From a checkpoint of a small contrastive image-text model: 14.7M parameters.
Rows from block 6 of the image encoder of a small contrastive image-text model, named by matrix and row number. Each number is 500 + 40 x the weight over its row's rms, rounded and kept within 0 to 999. All counts start at 0. Numbers have three digits each.
After each channel's rows are labels from the 100 images, of 14848, where the channel reaches its highest value: "peak at" is the part of the image that holds the peak. Only what is clearly more common there than usual is listed. The data: drawn branching plants.
# conv: pointwise conv (encoder.blocks.6.conv.weight, 256x128x1x1), inputs 0-127

conv.90:523481454465486529502526511518459506525546520625450314506394442587503540507493494463558548484485485524447508500524537509503520532463456491440524457498537509463573472512468443535489507485512538512513456531529466457410485482436535466523474489485496402481545477507530472562573470552488508477500515488554483512510523521499555500537496498519546505512492513465451537496513512548543487478448
peak at: centre

conv.71:436517551566535506532522484507507460456513448506499448474525472495485445558460545492468488530511540542546491464493440473531469514478505540496494473445488520537499509455438443475480464496491458491553447521426505488562487548475530498503603479531522505556442447490513509539513426533440537505459450468480462442567494478590492553630469529468488531503445534534513430490455424589509519457469
peak at: centre

conv.116:502446449418493500484520506496497503518532516482431499506539534477525503470482448475495485470422550513479502499506490583439472479549501488506573551496559514489474482491433479430453494448594500500432495490556544529534469492448479416552593470481515445568455510542479513508499534513507495474524527460396506604490496478475482496490514505411508580531623468527482517557504493476525481467499
peak at: centre

conv.83:481516457521494469515496499546522440351569481504492470463522475560494501469498496492518506476505505483468532427581603487512502552505491521540481478437448516390346553461483513489476450549465524527487510499515571530518535517507553487491505542494489561486509529490464478439419504516482479491460487493511522471534479492458488473496489521420501537547540509476452517397453551492510462492495
peak at: top centre

conv.74:511530551449516557523452548555494499532487495513578455467475468567501482465531529499472556482480593500562517499489482479528515428505547496485498499453453509503499474500524543474495569495489528554477514451539513420470471451518527591499476458540456537521591434484522449488504534515434509479479442527474479533570508440520513531485480484451571443407578445573453493506502504484497558604499
peak at: centre

conv.64:557535493508530450508464546486440488506550442482471459473513464480476500477502462553498515566469443453548541475610439607518448472490528483465564408438522523518505503456488487493519509570480523517473493534458502517507427538441478496562492520458524537462535524452485482529612583554483486540578442519491485537498487460426507524507522478437550511487503523444574462492516519446501520521526
peak at: middle right

conv.126:499514593563477530565444458522548462524485488530496628511485509424442594546516511481477510469486447490587482498495421475562542462509468549518494466449508572579570480588502514534462535493497507510438461522501459548505503478481502523549464486479553537518521480515471500495467477513510464500524484467520530529485527509552511550441423465515497533530428496545452524463518488547511399541504
peak at: top centre

conv.231:504464493487593570485525517502498464540487489446483464565530454471462601515514452475515486505443439478497532520534471548463457485491443461515476427477449487497435475504494463453520522457528488516478483492459452545490530564529487558502574583570536519548494483564454568487579552526484448498514452453502520460511510541487518523466500493417495531485458531470407547525416506458439539545546
peak at: middle right

conv.105:569486445522442510541500506435488588473503443446447469579493515557487528519553550519565437471469508542556463543474493503514513509484470503502408477515516473507459505560592455481470542504481542458466480552504566444443519601526492521474445511493507477504532486495563481585500532501507488571515582570502501521451456467491514508466453549425515494470523512512492571480532502498540458489582
peak at: centre

conv.230:499454516573477474538563473455466495518492524485474500528468503439449446514489534499441423478521424490484468579460469514530478456537449468451456522509580481499431498520474502503599464447513508481494529396493499468539457468560506467481521452505462549502474507394499499588485493507564452490497443544480498464523531546451426510486495456420447489513516507520518529550471499570535491591518
peak at: bottom centre

conv.92:494542452507490449476464449477505483552444504450507671461481556560472496482506535546485500453500500466386423547653409477537542508488486473498518489491510495603525507514488454548505471474485570456507514502501500537435489471490517506454531538442499545490530505506460500500494474492457493485531540488526472511493553519559533445519496430523555497471447483542468490468495485483515485518514
peak at: top centre

conv.4:515510565586489453534578447485516503556471543519429502456483499534454491512528458481470474598481556471491566546483518503517530504509474527611540455507555445520512515459493416499487536443466462547595507526480456527479564457546478463480567546462497459470480493519475538459497483481511491495448518515490498471527515462515477518537508570406513488496484550390486466555460521520424482551512
peak at: centre

conv.45:513536448553504544509489546487509479466484480566434478502479492518507514532493563542410474517536447516450496563449462498484498504525473579495435514522537437526463496483543500519498459559523552568544535449479482531526563488473549474514443532487453471486468466572458506537511442486543476593466528438511526537536473495437591535482509518513514523629457570515512489569510476541514542413496
peak at: centre

conv.86:437510584465503503549522463506498528469484493489480554532542563534545460470520525492461541485466462511517556502458490465515488471550586525518512498519527550477535515484482536536480568423530547477473529466440478560509471546487564565513484529490520524542568539546469456470481460508538486578496503530591444525526571550435583467466447503483456536589445433510453456449501468496509483592509
peak at: bottom centre

conv.101:487432484515589510437457563467523511531525554521462460555467531524461428501511455463544504538495416448467462484585459579491503545490607546444522535471482489518498418500490457504471472486525446465470447507577564497541471469501533499545451451440451426492555487523492510476539591519515525541493493505507501552506503509496473513472516433473528535507540451447485533541437547472481459546520
peak at: middle right

conv.245:465581433542496486461529528560444474475518520504509509511541432465582480492563521519551497505546467481528522505438436469439502479489533523459553507523524537508494501458500512476520495475505519488564545425456524492543507483559617555500515527515476510526523406406471434500447494411419601483510469500471473478551521437496527513493552557486458538463511555495561542522533545512514517515501
peak at: centre

conv.158:514570470492430591454486471420486504438496480447481499501457486542486567506526533513457462483490452486563499512541512480524556504593418435525498493550564491492457535396440437508525512492458439510424504510493520469500499476472521537539483433535514506462561483497486473492427462506514510499456510529485468618453496533584511467488489517477520544452500490457535441533470504528422483555523
peak at: centre

conv.236:475532478459478527525438531521462462515447469450424541609507449477506469569498470464490452510480480490503520488456471464441489516449511557485441489483543502478516500461498509511452519524509525545487510556500484529495514485519532586477490515450542495445596463440433504529520539499475475566484491557621464528519616474449532461469532498468437552464384488518505464552460476498460509504495
peak at: top centre

conv.139:511534463468511563462478509467598544473527576476409488500496474548470506488528472511518437443537461462511496473584486464591534455476502528517423538568528470517457556480462467494446464448459464506458544583530462564459500431485430573531529449533524516493502519435471426482536433527494537438493486494472483545479420505503507512541473558465565482502463557467516482516486531481495490525491
peak at: centre

conv.161:506544571446466502507510550515522536452446565459442527507519474472484502467481521498500491513426479513542489560523489530489499474576535542467564497536463518461476413535472483563537512495558502485461446459523500525463452546527454500465476505555463466409540497469514482402488424508483491474542472509571439433539588473481468474581524563433560470455460463512489462516516439428457506475514
peak at: bottom centre

conv.165:521484528476465487504499532549487498501501498510478673494450466573536483558554471483479481479497557492446455527607520493527527537506486508467465502492528506599422500493450440575520483453457504499488491464475493462395502470516567454480501548519534413447516501488464496550560503545523494476519458525556487504515592539517527508490523452488527487477544461504467456469532544495543535467436
peak at: top centre

conv.244:381564489523537480502463496476515518459572451505563498516458457476483477482487413425531516523539553594540563481515476538505494571469503490470515445433510523428557526494538546447486501483486503506470466567534489518560506498424547544497555465520522528532460534476459468490444478514491509477523495554473471402469540471499528489487518504508497526429605526529472575486569504469497493568470
peak at: bottom centre

conv.143:469565463535510492531413529433511452429523557460460488494494497481568561447544503509557514460488526464433519456540453465493565485505524579541464460508504480458417507525494537453513478494517492480482514530443518548523616521475528469566587536473371503482474515488508461522482470480471469447508557483476469523600496495503469468491550515506465490497448496532445477487487502496439526456433
peak at: centre

conv.85:427568489455498435536430513485555494474584474496493478494462497501492457474513414543470579424523507519587520519499506488469459492537495494503568492499531481584526498512416502543435536508535414515487476544508487528462435473486485427494539528520437495521495510483443501509438536507483523488523567502457465477532492515435540443511535460548496547517488461604515561445477445485561577504520
peak at: centre; bottom centre

conv.148:524508464493539551474502490538572545538540462470434507456548533504523500469540503439507412451462447470495443477538548457490492551459554495494561449471489460505473579595450438466451534501500411485491504521537498427444470562441518499537599557502472456433537501501478511486462463530501507463518563491505454517462527499479482545522510449530529487473624494529496512488513453516475527537560
peak at: centre

conv.174:530554506503526435475532531509523508455514468450494520534531548545523501533477541477429473561481487502536466475548545477556556500486453481581475507569471499495501493499400494592614534456524496516551512532517508488478514517534526469453644495473519491468562473506476518505527459463500454487504501522462481508504528440532471484509487493375549489461554549502555548529437448558562487500467
peak at: centre

conv.104:473497423488494510485439510525488469458530462493522490432447563471534467452453465506463507498467505539552610469488509539533450461422498416502526538437538413560531508481507501530492552476523486583558531495444450473517434441559545462468438522474424487521550461534546490494463453504561506503509468559531521470489533492485503490453573526510486499545462521513489533492526496500411564481417
peak at: centre

conv.152:482482554485592475528463517467554523482577522489469483447496515466522535568398525452470513539441484408455486464531423495442544477468520559530468506485476573469480447502472466523566510482518560498503475530449524534423473518534464487480473448485510525421505506475501477511613567520488500478506482466563480505500460505559448565549518484466533544494572545477505507428475568522523453499464
peak at: middle right

conv.23:499522555488557557490524490535524521517495530524510505475538570485513449598508520529507561481516513447444450497489451588485540646510457511481505525435490552483564509496517487519505524493550507557491520528521547575475557535453483560524490509510465493463516502550535530518492505631459551464572449473554474463472463446445462485523494471548489488573491497527494465526487469553551473428516
peak at: middle right

conv.216:528523513526483453512449576492455522510522570475465501460481525485509455559495567518530549510503455440516481467462463540577560469450468484538533603464514452500483518503531478463423543382518466477563533525448482510504476489543520451484513582519522516483467473469505420512512471503501495494503474547471447425560490483531594543489586561453488526557479562543543526454439506490481506487467
peak at: centre

conv.222:463452495433546549415472525518452476517476515494492448487524442496466576537465501562477482495508513459517458494576464578496535471439495417483508517509458473521450507510484480504553534505502479541535495452558565570451502486499525543589567524571408534556462445581538555467535568488435412475498481528504509518481541512501482537477486481514501540498547472566489532475488531499416527538503
peak at: middle right

conv.217:526444510468474540513517541493539472474513507501514478467499515531594511552536596523551496563447456421482460476540546457486491503515522475526520508540525531446370493497521546540537526547509538471475491498479520526420468455486488526545471497550399552503546500564516446502509528491489543474479535458534513476423444510515436506531582515566543430453552525497486562416496485482526474474558
peak at: bottom centre

conv.153:467494556479589452497506512469530469494508566452522520534585456520464472583555515479486484502434576507449539530502486494460500438547605483397445525473453467526491470532505455512454522474566476441471505496491517503507558497460501461516476425464502444468447488493502605476500458417471548572496522474469477473478536469470487518509470494474575510541537556541512519531506478573506530517437
peak at: centre

conv.196:492535550634462467487466503533494559455506472540507515521480505464497507495498464496503549441460514503520562535469532499506516498569488539509483445444404515492500480506409510534469448553486472492539495476517456465492519563462425491473430416492405512459467519502463579576452501476565510473529463466433522504466446510461452494413520475500537457523548504517509483471509454482488394476476
peak at: bottom centre

conv.176:552550550494604448531577504488398477450524435533501530463528498548501415485414506491487426526499496474490474508509501513503540491474509496566506482462518564541501500437522509496562472530472465481599449474543462487504461533550458548520531445486595482458456476466548495461479582504542500556543479447445484500516468454502547546509514574456487539490473498520475518541429475536505447520526
peak at: centre

conv.190:402470488554473491484494488463446453507486465499468461443508479513494550479451465553502496484525589506471481510453536424489539477520412454507467475470502522526486421560493536496485512550558531523537549459495455503484470590511552470581458458501498562489541427536523429441526462457434497511513567555445498486471485480533487490512514508420536464476600512537561444495546492492505464525429
peak at: centre

conv.141:459485502447573499496544510530508534490505446452476497549489513545518492486482532541485525529549564500507507457459496568498469443486421459472535469433439436483600493444536481549490495516533443505506541481494596471540507518510491476477508470506464520501442439579497521491507506529529544478469453507504459515457494535463479536399495487518416397630542456475436477513468471459458540468512
peak at: middle right

conv.250:475575573455542482471487529453487522460479511458495486601485462466485508527460461465482508448500483458465490551506487493540553522458463539519477526541528531527509453479489492540538587455474397461440439537522462512474516475508485449454537558483532476587523601452536492429491448545490472575509494500481578424502451490459537479571495542486555558495474556456498476509470553508539461461507
peak at: middle right

conv.102:465464478481566479522506547450487523491493490519471502450515509499500446516480502493487487592509478486483494524511474616506432484500475534565550415490583520464445510427483474483472549586527504469489486512576594456508524493473511431560535529473518472504406499496532513508526634597515500498505502459476492578514478508461511495490499493476455481445544504437532478468498546467553500431534
peak at: middle right

conv.157:503473528483564476445455487530519529496518497505481495529500541509454434502489439497403466465399510519494516566560453563435484498531406513561554557410516468519485522398492494516535486528535484455443477540473520510479549546445548475483486519568499542477519526455495515401581505506512520534447500471447521501465454473445521519457493506468484472601500528523495515482454567554493546498524
peak at: middle right

conv.94:450453510483442587465490534502534525455504526493526459491498535520452550563541542484588500489559487515407410464499499440567586508481504466540514510443471505480508539493469507421500543544473497527471477487468553473444516493510470506573454414503552521444484501478533506478428490497444444400500507503560531511453511509463426515464520430563491523520494492542491503440589513480495496449499
peak at: middle left

conv.120:516436543414578504527510468508573506497506513443501455442470491511530547551496547484535545484462478476464452541476481520511549497420502445513499519503567449536458529510430495440464548415574494537491544495428476500446497420501496498496613569428504486531531500517511504552475487479514477503490465497549527500620492479496456482529540550543557490503538413455461526521537475535473471501502
peak at: centre

conv.183:514468526521495474513483538438486508421471562467477506465477455452527411513456509486542541531423505508478504525550518560560507474545511515555471456511530497486522400456479491615531470440446457556558483549535471461510492483542516465543535527543507451557529532478507463521512484442521429475558527498403533523530531468506491531567550535518534469500528573501454462553506513521595511546461
peak at: centre; bottom centre

conv.95:486440453495501583476515522495516473527481431524469524527546482594482553532518439474497535538529446565477511503483546479492479497428490449508445486492521437442517454506469509499557543529525510492515540499463556455501441528441532516559602564513530475500525547486508406488551522477498483483439559615410512549489510583482500494456511479580495535500505520546507519526504496527455477545580
peak at: bottom centre